Rows from block 5, named by matrix and row number. Rows with one number belong to one channel. Each number is 128 + 24 x the weight over its row's rms, rounded and kept within 0 to 255. All counts start at 0. Numbers have three digits each. After the name is the row's rms in percent of the matrix's.
# convs0: first 3x3 conv (model.blocks.5.convs.0.weight, 144x96x3x3), inputs 48-63, a 3x3 kernel for each
# convs1: second 3x3 conv (model.blocks.5.convs.1.weight, 144x144x3x3, transposed), outputs 48-63, a 3x3 kernel for each
convs0.70 101:129112148167134087121100089110152118157110080092149125119156135145143124149112141077108112118092104089124085120154094147123107133096137100145072171104070154105151122132105100148148147146165130142134125133155146125091096138123141126099148144097139106134168120133126112109099137079116108092133131121164133141144169104099177120086097083128113068124107103113119121103126091120121094088078121128143156077115166121145155176181132127096133
convs1.70 089:109147149146164118142146148124101123126172119111163129099135096077108157132119148080146130105164065121138110122120171119172170123132170090131120153114157152104118172146130137154137172108114130122162146163106176166153132142127074118110105105164124120145100146102145107096148141131140126095116164114164144101146104149110090128091131150103107147114107106140134126124125129129153117126135094085149168130153129099161109090141145147135103
convs0.71 102:136138114120112200116130117136160132166065071118158135124146158145063123150141111125128130122143175139141155102150158093130127130147127140127124131130119149155114131140104157127133115168150120144150125164157137118148111120130132119103117135121102140142133115115120114131108168128099123101154113146108109119079116154136169167116102116116106109128108109144101120082107139147113122136115135089129114157144096126155114142242206165198148
convs1.71 096:103128116105130202139142151123129110102123118164101155073113101118104099132085153119173144159178163113116115124127117124160143109142173127139117121111163127107105132125151122127126126158139132123111101142197142120131139103152145156135142161159110151116134109163118129139146170146152093124148130165115125121133118148147152146098116150150179143135147123132106182123135146124134174156117120143182174133171131072126109142090122146140102
convs0.72 099:135152110121169147082117139105118170161153125094183186129129153157182131092152138151124178140115111153142119116116140116093125169107101115110141138089108086070116130112105094116084123108099120127165109102142125148158140147109125130099112134104097116133146142116124139139114146157124131092120122105099136100119114097136091132116110098157137107124128171133136135131105176127136128124146131118147141131155138154136141141200083115151121
convs1.72 104:099122136098113122101124140130136117137083104118120148176090133149127128098137096164124161114175131114103160107138132171114125140076115111156109132132141152133104089144146112126149166098105115104125111095127129129158139160131138122114091106182108115115128120132122155161130090122097115117116144108116136143129119129135097151107167156121123159127142120110095117093140155128095098108096144139179139108122159094142167125106135136149152
convs0.73 093:122099143140115178104093146145141132111100134133123115108170125141128123091126095120089117111119118111170150146146137097109118125135114127112107147117148204142129132159130103100142159113139161122158089128113104126161136140167095100074159120095116108087121129125153114107161110129151173119158170143147190125119154116166116114131078151129118129119138135184124124106145103118158124118129108105105145097141127108171133117145184072121120
convs1.73 103:090099117120108093134135132111139134126164188123084137133071128132118139131152171139110125141097125161170132108126132130135118107146168142135165127142125132123107152091154112129148094085129158096115156139158139143154185182133126098093158107149122077131085072125132096127119088182134115171124109073130139119133139115120125084161143100099139103135139120155114148136137137118125135125152132109107100123100117087113153111132117117168135
convs0.74 096:115142127132147131189134086115126091144150156148162124093117142116144139123110135151137125109176141099141109165096137103136139125135158125159154154097136103124208149113142095104117118109128110130161116152153144153138087145132096101139144161135119098130131133128147156131117112120151118080107143111069139113156173153115166161092170157114136111153130147108133120155164160078161125098121139076127141136130111075161122136131135111153098
convs1.74 103:108129141106171131085143107125114118152125151117118160116084171139189133123091095133126110138104124133094123148122113097108147079092123151146136131124125126130109144146122105146126136148127120139123102148126083118106086130126122086132098077128094051114137081126088083100162093115133119160106150135073081100099111112148128129105114107148152102111117123138085151139158115128149154133097115090153117148170131148111106093151110124121115
convs0.75 098:123118112158165142111119133147126100116137111121122136115134129125079094105128158131131088133111078168129166122079121139123131126170115111096125148097101127140110130130142178148136152138112126154113129104118144132095105140172141147125085133115114094177122142170123144159155098134123132131118100125201153153128118106129138125130132110119086165127114154131104136048126181100143097131128168097134140141146153167183116147096085089115191
convs1.75 099:128136081172147117154146126167140134160172118125096157138102118101086118095159169102140132149138093087105105137093086142108162056162135133128110129117137153087162130114122127154129124140134088101086132085133122126090093130122095159071110168129121115145142151123141111162114104113163175116098128146172140145164141158080106155117136128131148098112129119095142141123130082138166141120155169101143134118112131098083102126144157090173146
convs0.76 105:142121124129100116128130110157143123086088104125122087146144112126115068124097106118123133113080163095116144121169145149162108107144134149136100109103084138116103126110107148154142086097093146152127101083095148133125132122117085151151137117153117122134109145107165113134158117157183164173157129122141146115144177179131115105141109098181152117106148121132129099104141151115127158124089092123126113122108116105117107082085142163127114
convs1.76 093:126140108105110116153127157142142152165139118085113136133131131113181136131144159145132119136157092111139153104110129110118140120117138126110121160139097159128118148109122102130113098128107150124096180139146134116147116126080129133157086138124125144149107127164101069084174109114102121133087138120132109115101095062125096135115158129105144106122111132112097093103114116105115129121124073105116153142136139141144121144102111123154130
convs0.77 102:124092175117103119140128103138100112136113112144116121122115167159083144138109148134143202105125158115115152143105081122113147138113150170190135111160142143171106117115158155117144122107144113126188108114144128126107125117129110124133113085117143128140114126124118120085138107118084093119121106114094124164124068133165148135128120106079153145121135154107145122101113141120161147134081144086117111117129135126134166146169159142104143
convs1.77 096:113117129145156136077122136096116138124085135093118120065090160105089117113136131149110184113114148125150104076097141089087151095115129170129158131087142132149117121124121134134122100144154091079094087074115113123090161165148107123124147117110131139102082099120107105099130129149116124114143129104123148154087159152089111150156129118163142161177117124130114135140116134119151137137117113088113154095109116188136101140166056113158120
convs0.78 105:105089096128121100123082104129138099091113137097109151119120124141124100090119149107127161124116197126060144109093146105141117140122143100088080170134138122191138153128143160140168129146146148086119143104140137141116128127141113098110161172135090134110123087094092130125159062090138125140156169147110089143146066126149128106127173181156139127158143137127169148157153104110105119122124119117134073097128077127140108163120137111119148
convs1.78 097:113146117145098123111161108117160084115169121143174140089103125097129127138140136139144140149158101145152148095120101091112094114120145105111137139152148150124112145135131150151100138143156104074101104097097115104119147133085095128125121113118110120126105127096141111138146154154107114073089131131129097104143142094106093120140197127105162135140162147115142151106126124124089147100144107162129149126109135152168123163119180151125140
convs0.79 110:150087167148123142110146125130127097116056138130114111122154141151085147131120124122134131131082114128118142127121108134138145132101147139128118097063124152133126125144154133110151152126134148125115150113113124144113136112133152097096137135105162115103166076078128134130141110108161041102131123137094151120167105113122148121125093125101141123171094140120136124118148138125150119136160075173169124140161139120168121218158213165167107
convs1.79 091:125100154157118122150142128131138158138132150121161106149100096081126086144079157176158121163177123138130134096125134118084132142099135122138161146096142130150156088133177097108152167150142096114119096117174117137102140149146119127131132152155087103131101129151125099157133082148157056150101123133126134124128160151093123102126131150134098141116124150150123117127090155142116158127127126150156164115123138145130146112184169139134134
convs0.80 099:104121121159127110173148123148118103129124106176131132137111117137137140162129141078119131110140122164217165144112131103133146081135125099135099126126135127113130139123114110128130146137118126102107106097119125133121162107156136107171155127137117121160099156085106142152082101125117130123115130127145130123112124146111129121137119135156131120131163166106098139128152162111132106143115172129083097124119136125147118173194152170129116
convs1.80 105:116121112133109143146091116103139145109082147158094166153110119075115070151120126115115156117098110132164118140098062133141101153114165105158115135122107140095113094149157107133151095152101141138102145140105142105089135128148121074123125089108104110102118125124125167106147155113162106114166142110110153149123123123141132104123130135112134130072089120090112140120123119162168106136156132112128146122122123127109148111137120125097124
convs0.81 112:112138144112100123131123129143101119185154150139121141123138172089131149125098109100069151153159145122141135149072094160125121141138162160111086111087131122115163109088105129112131106142138163111095129129147100133120119121144104115177112118142151083106162134111118118124174148100113116134137099148153122112113115146121119122148106141143131122120123136178164141131145127132167101144151092122133074126140117096184146118111142153111111
convs1.81 112:159146128125121138112130148113138132129153119160156099121128127114141140116137131111126121153134144100109152144137129140140122140164157139112140101071122127098084117138125140136142121121159115130150134139141210176155137127104092126129166179154117135140104121182091139142163117104147127109129140150137100145140151119148136125123118132117096168135123151117146113117144115145160144147097126117107118056099095137122139119151153116143138
convs0.82 097:139121106097132157088135087083103122116106150140158146129184142114122133161121129139146184142097130156156068133126134151155152108115092137146134128097170107159144104143107102084134130136136128109167126158134139103126108125102125175163130168142153149136138116129120141159125098114128124160147135147135118089116084175088141142134143153131127138140119138102095135117165137114127091128113097138137108124124149127133113092125150087115169
convs1.82 107:105116122089115121142099097159120131148093087138138144127122151115125175106165154110120156138156157118140118108115142114123165140134085121122095126086124118111119150127145123150177085119135126127168138111104176121144149097152093141146100103149135134130108150123105122155145140163101123152133106087154127136142124121109125101116136096177127095164120123100112129122127094105093081098172090089111139101115169170099151128118147150104160
convs0.83 112:182123098149144111077149131143160114127129079056140111095115148134152139129116124125077085112113103124120110124125110118149132129101117089162127122130109146074083167115110136113136123122117177165113119130133110114148119149126121131097134166111122130136149140119107144115133151130121093132155104127142077120101112146127129138123090111150075109076111168133152120100149156130164138119139156118126164117133163092136143125137135166137115
convs1.83 100:136152106116130157119101118126122134113129135161113145133098123147099148151124141143162115115133092112142114130112129121159171145124132118129145125158122129152130133137160147118142124153153169163167129119195147153164122152136140140132108146158142130152143180177130161188136180141150152174148119118119147131147119094147145132135144087147104092132124124136133165095111156126121147125108148125125122102176106112104089126150066104155102
convs0.84 100:081096114072112167117113150127103079130085139147107130132099153087093108152113137171129152088123154123090148114119111143135088116149133089084123150105163125058164128123169097107130146121165149129151139115140132140136129125103160109105098115107131137114131145113113141115101087134133087115138103146132097135192128155154141103157139169137080193123075160139102101163158149151152115152112121094108103124097116117129121097171192170115103
convs1.84 094:142120147176094100135123135129125084124131115167080123109109137116149145125115097148103137151118159129135133133110157120100119094094083123139135168106157133142122143135159119125123122141128146117107115168114092103096120143114125124167109168130071143136136129113109163127121130096100102149132140110130184177144143154137134114099112123135149181094102105150131132145169139108130121118113140122142170101146141108110144145158158106144168
convs0.85 098:174086119142104102101131153120105111123104162099111130119109085133143124124093155109111090134094125133096104137134127137165143096133104139205139114131133083147126109122128146101089092149092154109166113168139100132146133102120125137142145131138161153140140135128155128110135102103134106105152146123099111137123148139151099114100105176123127138124101127137148105131157147110123103160129133136165171125116119144152056133122111097126145
convs1.85 098:144152104138135147119125124120122176117158170175149144121112149154123133112139146105166153129109095134113117101147145130120160133122120138165127145124124169138103147142087142148134097170144121121135129133139086084104101121120113144120158132136112087125140128111113058094103173168140132154137108098124130135165121101130090117099130109113141132127107116141130105130148103068115118104116120102122136157135117150112138110119110092114151
convs0.86 097:141157137130112113113142118156138060070140157127136149143094127111094082092098097116119127139129116125110113140142114139135116143155118139149128106145144069146134106098117116113106116118125154118167157152098151138134099139127112135124143176128128112123085108134092147101137108115135176153138109075136102121145167178136131148180090141141140108160136109154154130137155107156141125126123133134115123151153107116129097100099177106135141
convs1.86 103:112135139158160151137139137165126117108128118120139088144117134096132151135138166150142136117167118110149119156119094132166112105122111094100111134144077104073121116120156125110126094129107156168061120135150129091127153122128144077128106104112144150123119119115151130121102158129077100131115102147131102131111150178137132137131154095135149117120131140108085093126125166162145083112140165100130180124146088095112161147122126106084151
convs0.87 088:135085113175113086098121098148159127127142161155100151142155133144122118166172123117126136158156107133132110084125159137118122150140146102193162083069121188161131136122126170107127164134129119136137093143096151140117174131107171158137135157111132075102155119153116122145100115088119135135140119135151139149120163101115122089151143107105120140127122123086144172159131171122119172150089155155139152102141185160092121138113124127128095
convs1.87 098:100164065131114148149151106092148154114086120143128123138099169127143137167116109134113114137132168102128134152103079130109141102138115111098144127147106094120126130092129130112102095134122088109085130098118148146119104146089142128149118156137121139118102135124126127116124050131133140149135123141115105113141074091115102117135087118125160121120111119111141057125119126151116110123103113098122112136136126124103155105099074110109132
convs0.88 096:154122143092167108103223139133121131148101122117144153138105133135105151121120145119147155161106112147154120105088118127128132129153117174117140119094105125071139135122162138150127120121148152080086134136136101097135121149126137114113112122168104173105104121140128091139151120188143120118115158137148123151102145067155161118136165107170153083149122077125149076107111105126144132134111125117124146109129094093103124116113097093168130
convs1.88 099:149129097097158091141156109106118126123172163141141170127127116145120132110124116122090109123081121096072132151083133112135090137140102135163174137098170099158107127144176165170186142129150117130121161106084103126127142141126138140147117114109156162104159173149126150130126170147143216144145191147134151102149146068121115116137153130157102096136093113140127108123155128095143149089121152090096155142140110145143152096134168072093117
convs0.89 100:103112143122115099103155107162160120086118173120157142122116135171135140124108114126147139133097118114134118138146153136150120150104129108213137121088084206030124163120108176149102147143166148104154174113111174131110133151119158142130166149137095114121166140136145113103136112128124123132147126159147140127162117104147123090122131102125120131152112169124099167083119122129142113135149116120094114150138186139119133139128111114117134
convs1.89 099:122156147159123058114108116102144083145145151174115154082076140125132136095138122160125109166127134109084111108160111124159168134092109107117146122155092111119109121115105098102114108115140184108144152107138086132121123157092131076089104080158125148112144137111116166106132143102134162109142157078122113128137146133103170081128137144115106113086131120135143123166157098094167137110154184124143116147168179145141108084116153104131124
convs0.90 097:112116132154106101121134151113116145133110130131116114121129154162099167126108136108120140073133167089115149134085092128120097106134151148124109189096100135156075137127103149148104134140147163097155138149097165171130125138131136089069100117132097102126169151112092151166125141098112134159150147102138142132134161155136160158124126142113114122069120120142098158085125127113166143091131156123136130110163114135149122143072097101130136
convs1.90 096:133115141137095138138124156107126123079135108144089137147097132125138148095093124107150127109137145155141098165076196113089102115100147090124112120147170155103166111106098155163134129181125137123102122104100131171131149106134196126114137140132139121095114119139086148114120159122125097125142125098123135133090100151103105141167109143117128091108157167141142107156122110098136138140122125105144090173133119098137154109105112129118147
convs0.91 104:071083115090087142137088114164104139176118149137140138169108107168099146129090116067107162074106157152165182143112154191090159136112150104054066160085098164146093116088140152122111156142162110119087165115116149154112149119097180104109171127117122162152141127142113094141126102149163114109139112107120122127132123113151090133117157142106162119084117117114122136129172152141135154114141129097131087088095099128137079136136116130131109
convs1.91 121:142147152122148124142190143106092097119101139091107148133117126116088123068100124111118145131144144128105123101071124117081124141082126121132099140128093130126153117142103116160122129157116155141141157079124118085109116096091114138114133158100178132125167139114186165146101141133122138096126150158139137137167157114142136121117154123114121117139105111132159117160161109113179089130155095142076116110090118129117130135131171093149152
convs0.92 107:132150148151144130123151106106082127110071094140084153136170142142143136074098090153127143152161145118125154133155130112098143122137125123104130099094078143140146090107123133143130121164142119098121118101132124129139173175147106086106140114144129125146099128129141140101111147144035017068131144111130132147069108138127136121100116133182186174108142126124119136134150183124108135114116142104085182135124166126139108172142175113139140
convs1.92 117:121132093160145105122141120146131121125103146155161137116112126111117112160137156132145131153087080139144110131138121133122105136124124153169129130133124103074105125132109177162139136113117101152131072081099147121127092082123094066131139107154137122115153151157121137163102091082105126092128104134113130142160120108117092122107173119113141182123080135136124138108118114144138119146145116139128132113122151129139128133094130140101114
convs0.93 100:150146126114112157146069174102126142108161172128118133154093111116094090105098114108178099098190127098156106148125152149108142123144130157130147125092116126091106132100095153106095121136127110156135161137117141095105106144122106114126117157130096111119099107119112102125132116114133067105152131133104139096116100140117110147110084138154087135114078127108118136118129143138160125097099134133107160127142132133155126142171147130079119
convs1.93 097:165141131119160148129114135112145122108171111123156103139151134126154128097169169142128131150133139127095134106057130129090159105020156148104156114187154113182122131105140112082106128142142131111147152130141093087150148086149159143126143122165140195172095169128150223160115133135135135105158113100131138152145150158104131119169095101108107124148117137133086112136157129128129145139128137105140146165179128139107121121132102112111118
convs0.94 094:122114119181085151161126167109111167136138160126101171121096133099130136134113138122117118070116134137138111140138107091141138112139117189157144102111116091157126102123158099108125139136130144131108112128136107121132085121144157110078137102112176149112126125120148143149145170110128106114143107120134119133169101103139107111135142157175133120112136117119132122158126125127134093162119125152154106190133096138118116124123131119108097
convs1.94 104:163119083115123101125159111158145102161169137084122141124107114158126112106141111103139151119074102152168087120149117122159151133132147138177132098165134146143133117136114116159144143145107142132151174111123136142163065107171117126153082106166132142122119151162125134177101144126103116178109118069141131112132140132137137129123108122152122114107111123122173126103164144123124075122131107094118121124127145162149131107151084093134165
convs0.95 095:161207148107170120119155145128116117085127111119129109114120138118139169121108118133109109115135138173135109137121120110089118150112152094148133115104126118146133113140086109091076148138119130166132154144113106129097111144126096165169116173135115128105150103123092117117114106146115149167098087154112126131136152120081088096116144101093147121116125066100097163137155124116136154133108130130118140143106172132153103125144164144151100
convs1.95 097:135143134095152129115146146136138145156135178140116108164093115136084104102140122114142124127126133140099120126137076106141076109143101096155108115123155135097124118149100095094161114094102110141083095147133149117116119106114117144111101082132143076085114106135117110079124134155086162156125188151119122115126151112118110127126116103106136105123096139150156184111095117151081151148074151151167089125137153162144126143133123149147148
convs0.96 096:146108123127210111139172083154135103082122127125145100139152121108061099091092105123105129132103136127117132109112132152123102126136132106129113187125117126136109120151098127159149173141116143131115200139121153100134119108137151115126127116134123125103139121128128109120134101088144093139144114153120107104122142147105154131125110095100108109113127134142114142097123155139136084126125155124111127112143159152119149118102151101158116
convs1.96 096:126157139137122155104120149145136121108100115125087110097143168155139123144134143168136085128059072130082049152123111089143170132157163156111123138115104137121109117117135127117109138129121108129108146109133151151140123103145097125169136134106064110142100130139156100168127150153141153121152129148087121127120108191107145146114123085115133122115118125132148138133109164131128142141125168128161120151153168103151083116141141104112137
convs0.97 099:092120131142136110146104145134145152144134127120129141142126126103123128117125123073095158105125131114120128160125084091123162104133160110151154157141111104089131139116158131134125121143111160104098111132169139133154167097103111132136138148110129132111168135144137122106099122161077109161125123115163137134137136166140100118114117130141117140131139130167164120149137155133126151123142079114144122158163077071141170123130072132131106
convs1.97 113:099144145104112129100098128113118122080110122140140149068106122113086122186128101120135140173156112116117091154120112158113132139117092112142072118160110112128168145126135087124140115127104111126097094113096124109148157177120136123141172137071116124117124135134069082171128142155128141147148144112134137143150120135095117098137126118159130102169124115142083164072116132111095112122131119125114101103117227097115141123066150121138142
convs0.98 100:135151087148149139116103096134123145055054085157102128131145131064118095120113119145111140106125139112127143119116117120113121104092161108119108058094105091102121112150096130122158141136133104114115124120133156093114112102125148141127114128128163127143129117122124106121128137103166146141110146133102095123174176187127127133142141107128127126086116157113154092134110115130145143126127125086097122138074166120131102131141132129113138
convs1.98 094:138139107118154140166130131121152127134148152152163111119104123175145133136127107114088105116090126166134128170133117174124098170112101106136135154133152149138149164163119143164159141163170132096129147126169148118142145148130110152126085117169146155111115149173165170105137119106148089163115100182116145106140113075125133146113115161132135122103154118134103147141132110094115121103110113125143145102138094147101123126141145116082127
convs0.99 113:144144114139133168100133158140152106083070197132137097122133144095117104135128129132099147075130129136113105108106130103130167131137113112114150158141112088172108131132122102132136120106140143132127066179135142186138156117129155151139117116123111126106105129138146133122122127158143105151163129137123127129160136079114113137115113115094120179140146100102147128109131154146122105135133101150121085147134129117105134158141073106072144
convs1.99 110:097156122129085061119132133132132124164114120127148138119160149168223195105124135131117132110128136139123115143135158115184141135126097107113112135143120143083077124124146127098109136134119136121118161135120125130134105129149145102188144111143106150165111143109111154119105142120138162142136122124113124111095124150125162127129124095144169156131102131150101131134127135149165157138118143110096096140112143128136128152100109110135173
convs0.100 097:075151158102120088140121107161134078069072110155160107163131133131119113131147120132165134127123118106156110109112124121097119108143145118142120110152121129138144118144137102132130164143125122149202191120117141147142124136148139165118113155146125147138144110137138142127118111102142111106148163134110149169198127131099139174115135123146159076145144123105149154159155161135110143107109098067124158131137126146165133145146171140154131
convs1.100 108:088131155156147175116156121108121140135118157124113157148084134102110102105088091106156128149139178154147142170127128106110177152120126094136172098090144163141108117118104113150142087115138125091110128131178129128141114088130182100135147132090125147111162150086153132116165087137135157128131124101107147155121150151136086141064116096103113092118104121121144119196134120101151159162142150066179154165096130071151132170122136140130137
convs0.101 096:149115129134095160113106144097082123122062119168078055151128137110132114108139132124061117151092107110106175146164114151150145134175129150224147141167117126224111147089148137153110108131133127064092125124127128110121129135108133148099148123125158141144147132081128156118143107130109116118120113133128099156124105110115092109145109151132103118119086116113136108128172127122117088143166130195130137145133127129100150114125127103105133
convs1.101 108:141105161108153122096150144134154087159147153099177119125153122156117132116109118152114147124115089146148117108116134120140125125158099116120099116116124109102126157143098128152138100155132105113120126115139149100139150120133164118092123129083144054130144053082159073143124143124114100144100111125128127112141102113133105147109083108104153163125101104146127111094092140125139151176128111160110148129149138109118085106159141089127085
convs0.102 111:137106110133082190090160202118108110117141120131141138123083142111101126122128120110137154097127118124086124114133098127158097122175091140108130131115141108123112120138096147160091145132111112123143150117140167161138147107122135112109109121111093117137079126137134139116102135114140149125127148100110113111134085112148147135152107121143135136094113149127100129108135137119145119114100138112115107079087131149191118155187111123195119
convs1.102 105:103126097155082117109109136152140128146147122120159147141061119138127085141121109165145106125159126131174155138087135088124113146145133137109159143186158131149166155172132173150123136195130121118110142109105114095137117091174124079127103123134113181148100109135139116129165177131152159114140220140113133130122138150146105109152134152132134188150137175136084142132147152116103176114146125126218141167196141124151131103154130159133125
convs0.103 091:115119157121108100100114116137112131136141112158154112159119134181131177133141152115133153139170168145150133116124106128124127111136118135127118134136090136145133104129150096112146153161127146100127105137113133110127108106101131151119131129162108121111123105087100096131132100128111119113096134108103099143091092055134152115116144102145149139139135121123115148107153121157083135141133156102148161127128127142107123146054116088165138
convs1.103 102:122117090134108065143135119150120140148161130140161101148130117114086139114148106110123114108106149152155102110136119112136102093105129141106139096176116119114124143151089110096115139155164160164141129106105103083119139110128149114128127135099142146117129154115120136161103095140128114119141118131187133096151138105131114147131123145090099108145147157117185122156121165145141130099140152143140092114137112123140144148110133121126138
convs0.104 098:111137117172107117112090129143130115182154111105141187135140142088092089129123146162157111112164109130162111136101117128156173117131113140137120137138085101150101140129119143099155143117110120107095125173090138090132118108146098071096138128150135114093168185088102102141128144113142113091119124103098121144150141096137108099135120114090152135125117145174149145146099140147106112168120095178112117117080093088169117156130147147102086
convs1.104 091:125127129149150093128141125116122096101139100090107141120083128141133118131124119141140175152127146068123116100133134102140137142172130113108128118148110143096126152115126135140137112127129117105099150163107109131106189125118176093118133120077091066125094146093149156103089102068156125114070093100138163154147130167143128146104161121153133140145131139141174139141115150118176146092151125106121150156086112152132116127139122114104099
convs0.105 097:106152135108082082124136136127179119103147145115161107118098144105110086123126110159183129115128084122154136119122116096096117123120114068144158089071078110137125137144113142156175125114104141177152155130147138142131118139130130162127158133110152146156115144157127140141112125118134136154147160128137119177130101135097130121149144115124122135110133120120161114123125083113143134127110124118111145133144146154132130167090100103084141
convs1.105 098:138105157176167189099114097146088112090118099088104128108103056151136136115140103089118146119139163149158113107098121126127142146097136123131125128105167131145103104077111114106107138114074116138074147137140094077103140108126140122138129079084143131102118101099134096102152133106162107100125059107135125116151128127088154136137170117151126105117143112157139128086139078122125120125120140122119160160126114164113146144147141116164165
convs0.106 094:113116135150126163159121158135128094143079105100095129071086103176141158106122112102116143095117157117161103139076117145119081130126180123146166138135162090109152150132112087116095122132164115144115139135117143149136114110159157109119108121130096119138111103105128097139129115142116096131114108112129130122127114127127071136115090135178137131134158103150093134147142137147165146116088118134107129159152121117139148119112132101095138
convs1.106 103:105121130083109115125095114162167130104144101107124146088086144129170119112138142145132142123097110080119116134112154123131104093134141117146130126077109130087132116127086148121109125147126182159132104146102125143137149168110151148149156148099144161116118119119107138162137120163153126171142157140155142146101147173060139168137140091102093095101131062125133148147099090130141155146143165102132172116146146120132140128152125122170164
convs0.107 099:100094142129119153163103136163111145129148142125127146149138110150117106131103125108090137141097140133094135140108163157165136132134122145129113150117147186100094132107132110104129111110105096069084093083085127119109114144125136119112128139116118123138126134130138141124135109133087102123155130125112098108057043119160087084141107125124068100083098149131119108090085115161122158102127108133170138119165129088131125088142160148124119
convs1.107 106:173164133168094098112119141107084121171112123095119156075101089158134111136090103106119144111132121097141143145077125109042175113074089127142116152151113135155156128140140140140104093114117105080130101134157123113119166080120126114109147118110096112152122127112091103151113112127117099141114131098165158110188140144154121128101141106129192139126131134120176159140142101102130128153082126088114159142074111114143156126167110097161146
convs0.108 104:160079124038112133138196124121109153121109109118109116121103100157162114125129130107078136125119131098144114119149173116121147131093134186109138145170152146162137148116136129159112124124093159150111135098155154103125138111111095119114150120104118116158123140121098099124152090101139152104152139127122084125093134072106124151118134137112131093126177107087128116097080089122158131125132146136133108114113091158147117108141138126136147
convs1.108 103:120105103114132144159138146134107085138117124105129156106100115184113156121112134092149153121196147093119124153084123137110107189169133116126109122103103125099138154125139142130073155124122117150124188142137181122126089160167088178130122125139134067110139092086177108139147117114111060129110106131117129121144107126131130103135228170164185137155118111136091135143113132154135123136145148171108114135115163125081097093120162130126121
convs0.109 106:135085152139099106148156153150136142113105146142119101119145126168099140117105116149113158107149130134172129131115144129150133150123132104117137126146108121109117128113161113126153155130122161062146151125160141215101146115119137091131108142112164159135121118114125144111135139153141147132127116132146123117128129089119117114121110162139116140141139097125085116092111093127139103158121153128127157129148170156134139138130128135157129
convs1.109 096:116142143095113141148147084107177079134133113127096129116145125128092056174141116130124120172124115113170176113106086164130135130146125142154114116126097156161128107163103092146120125133102122140123134187113120161137130098148133142145101115130129180107121165121150148158093132098160089122094085117094161123103143132118088145130149125143146133139132126060113130125113121108086105127126169128118132102074100148150143130110144140104132
convs0.110 105:156164159117099097093115069109144088105153097141151140094132110110092087109148130122140154101148131129167128108139157076108162106117164105125082117148114122111113124098116102126130128110154099091110118141134145124150126132125128096126104117107131173137139122100096131162091155151105151134153176134127090160126129119118075140120112165114106173095124178108140102083130133113126106137122133138133173158140129142149134082102118119129116
convs1.110 105:132110165124089161108142099115154103131160140136134134113112112163161080108151128120133106158155117160108083128098092143118093086116094154105154159123129178107158154119158133126168177128148140135157127104125156113118102155173113200152115196159143126112151154154155076104123111155140090096153089116136124128127122122135090136154120097138140147093057135113122137173172123135131107146080165152124134130128148117102170149174173155162104
convs0.111 096:133180147182163146160130124172132110159140094117126159119116128166155122176101123124108108169080150119149111116113134084121112140140121169116143165124126154138116120115139133088159136133109133121129156140178122151146155130134140139125174131124140127128123135152119121134132150150118160132098070140087130159129095127122103109118104131166127112113106130131129135101116140084137120133109147119090110164128126119076095161157106179108142
convs1.111 098:153140114119125113106176181088121156161126142114122129124148107128105124140150096085126140133123123130122120154150120152115102107098163124129141130113156158096143126141104126155132137100124079132159141139105125135100112138131116145107134137137128108158145114107142112101136142115161132097133163120088126129146118089115155072119165144128121186144133164149095140153111154124140162151145144082088190121186093150143142102084157151149129
convs0.112 099:112164090174217120163166146094098100094109139112105163144127125149139099130095125100098108082084104088089106151093087113147131130125146144092129115131137109097142163105126104126149146129122146127137112128150143122155107123154121109100115125099135097103099148154111144105124096159107141132126097132089119138083109121112111136120157131148152128144147137148132129130123104107117133121134169106123186154157153145163149151117074162130125
convs1.112 112:134124113107146095133138150124095129120143151094140169165118100137127134146133118163147092166166126146124149127124095116132142157101139143135135130163117111117123160138119146195121187167138100106148100096101105122131133168200148174198098137185109172119105174138157175125139135124170152144110123133096113112112125080110106105136100124125100155120093110165159107133160154124161160161138159173201181150133124143124155131140128121105090
convs0.113 095:139192153141165205140176125113112085154120103126116113125161134134139148120126133104112130101142136138157133123150104123133150140156122119154131104108141127124141117093092120072126133116129147147096117119151112143154127150122105104123116119108064128134075089118155119135108161139176169157134123148149112103087165170114117131077109145078120109118145120151092086170097095134113078135128148146121104154103123156197178142247158118121127
convs1.113 094:099105118152178144171119138178123110130153137072125118138135151156092114140097096132123107181155120080106146123156125180111135130137147128116132143105119079125105137171115133134114139098144134137130158090141144116151148162099122185116151137125138153155169142150170101151120149143105061118120091142152141108147135125110120126153165108139213164101183138125117143104144171150146096116151111148123171162138129135089124126106097161137100
convs0.114 097:089170128120109128162098151157104145132138139123146094153137140120081127112154122167123130119103142125074139161120105063105127117085099090117112085094048038101116144136160094127123151091079141154128110100160126170144132127139076140142145116118145120147140135148084135116105138125114091113118112107139123138083106137134112132113089100124121080135113106121141125108097104101106120097149151144092173145126126151102142202128075120121139
convs1.114 096:098144087113142141111144115124086150142083096112086105137117116162116162093116133108151129157099066133171115153135131158136150130102117123126169116112140147124145130124156123152130116095100110091099117112150114148154152112073090105122099141108140121109126087101128108098117110119089143125118150119130116109156129118123101090132125119116151180102138170100144101142146138136142119126100112192100069113126163086126089153107144107150151
convs0.115 097:121148147099109120120107107165164150123103121148134116108140136124119123117102113132134126180156116154140165137114126121093116139170141111185145128144121125131132124115148112142096089126126114132141129142151151136115146142113154130107108106112110108144119112138140109128100145111091097131127094098120117151103085145149128106186091135150112144114138121160111119128144147144141132167147151114163131098179125099154130117145166160190122
convs1.115 092:144144105131113088156168130124104118129078122102100092083107156092177107129092113137125165166104161146172135142157141122147125102132133139158107108104126086103082142121087094076136142097106121128122126120116115140092141104081147090090061128091108097123095090075146128104130086089153108114149106095146134136148134137113130107118112165131161158102155145093153091121143147096144100086122109129092116126133111148120125172140163113092146
convs0.116 096:098084138147161124147147151148135133155176114141111115100119148155103148136128106100150125116152124121125097146155109161122131160137116032130146117142063188113114118105144112125094126126125120157094118143086136119135114126120142121123129152082149125127146133123145145105136121097151121138147114134121095095153152116137160108114101163109131067139098073132133142119099109120097116133139110116168119121144120074127110166119185103120156
convs1.116 103:132120109104161138158086133075113152137100132121114092151104127143090109124141168174160112146168134117141109101115070141135101157140112124156109108168106177121112163147096122165101106152117131133100152116128123123107113095147113116117105095151112109148128116122129125138164150163135160156119123121095121127103109123156099116140149163133169162126162129136160097111141092166142118120098131122132138104121097146137134157143101173137073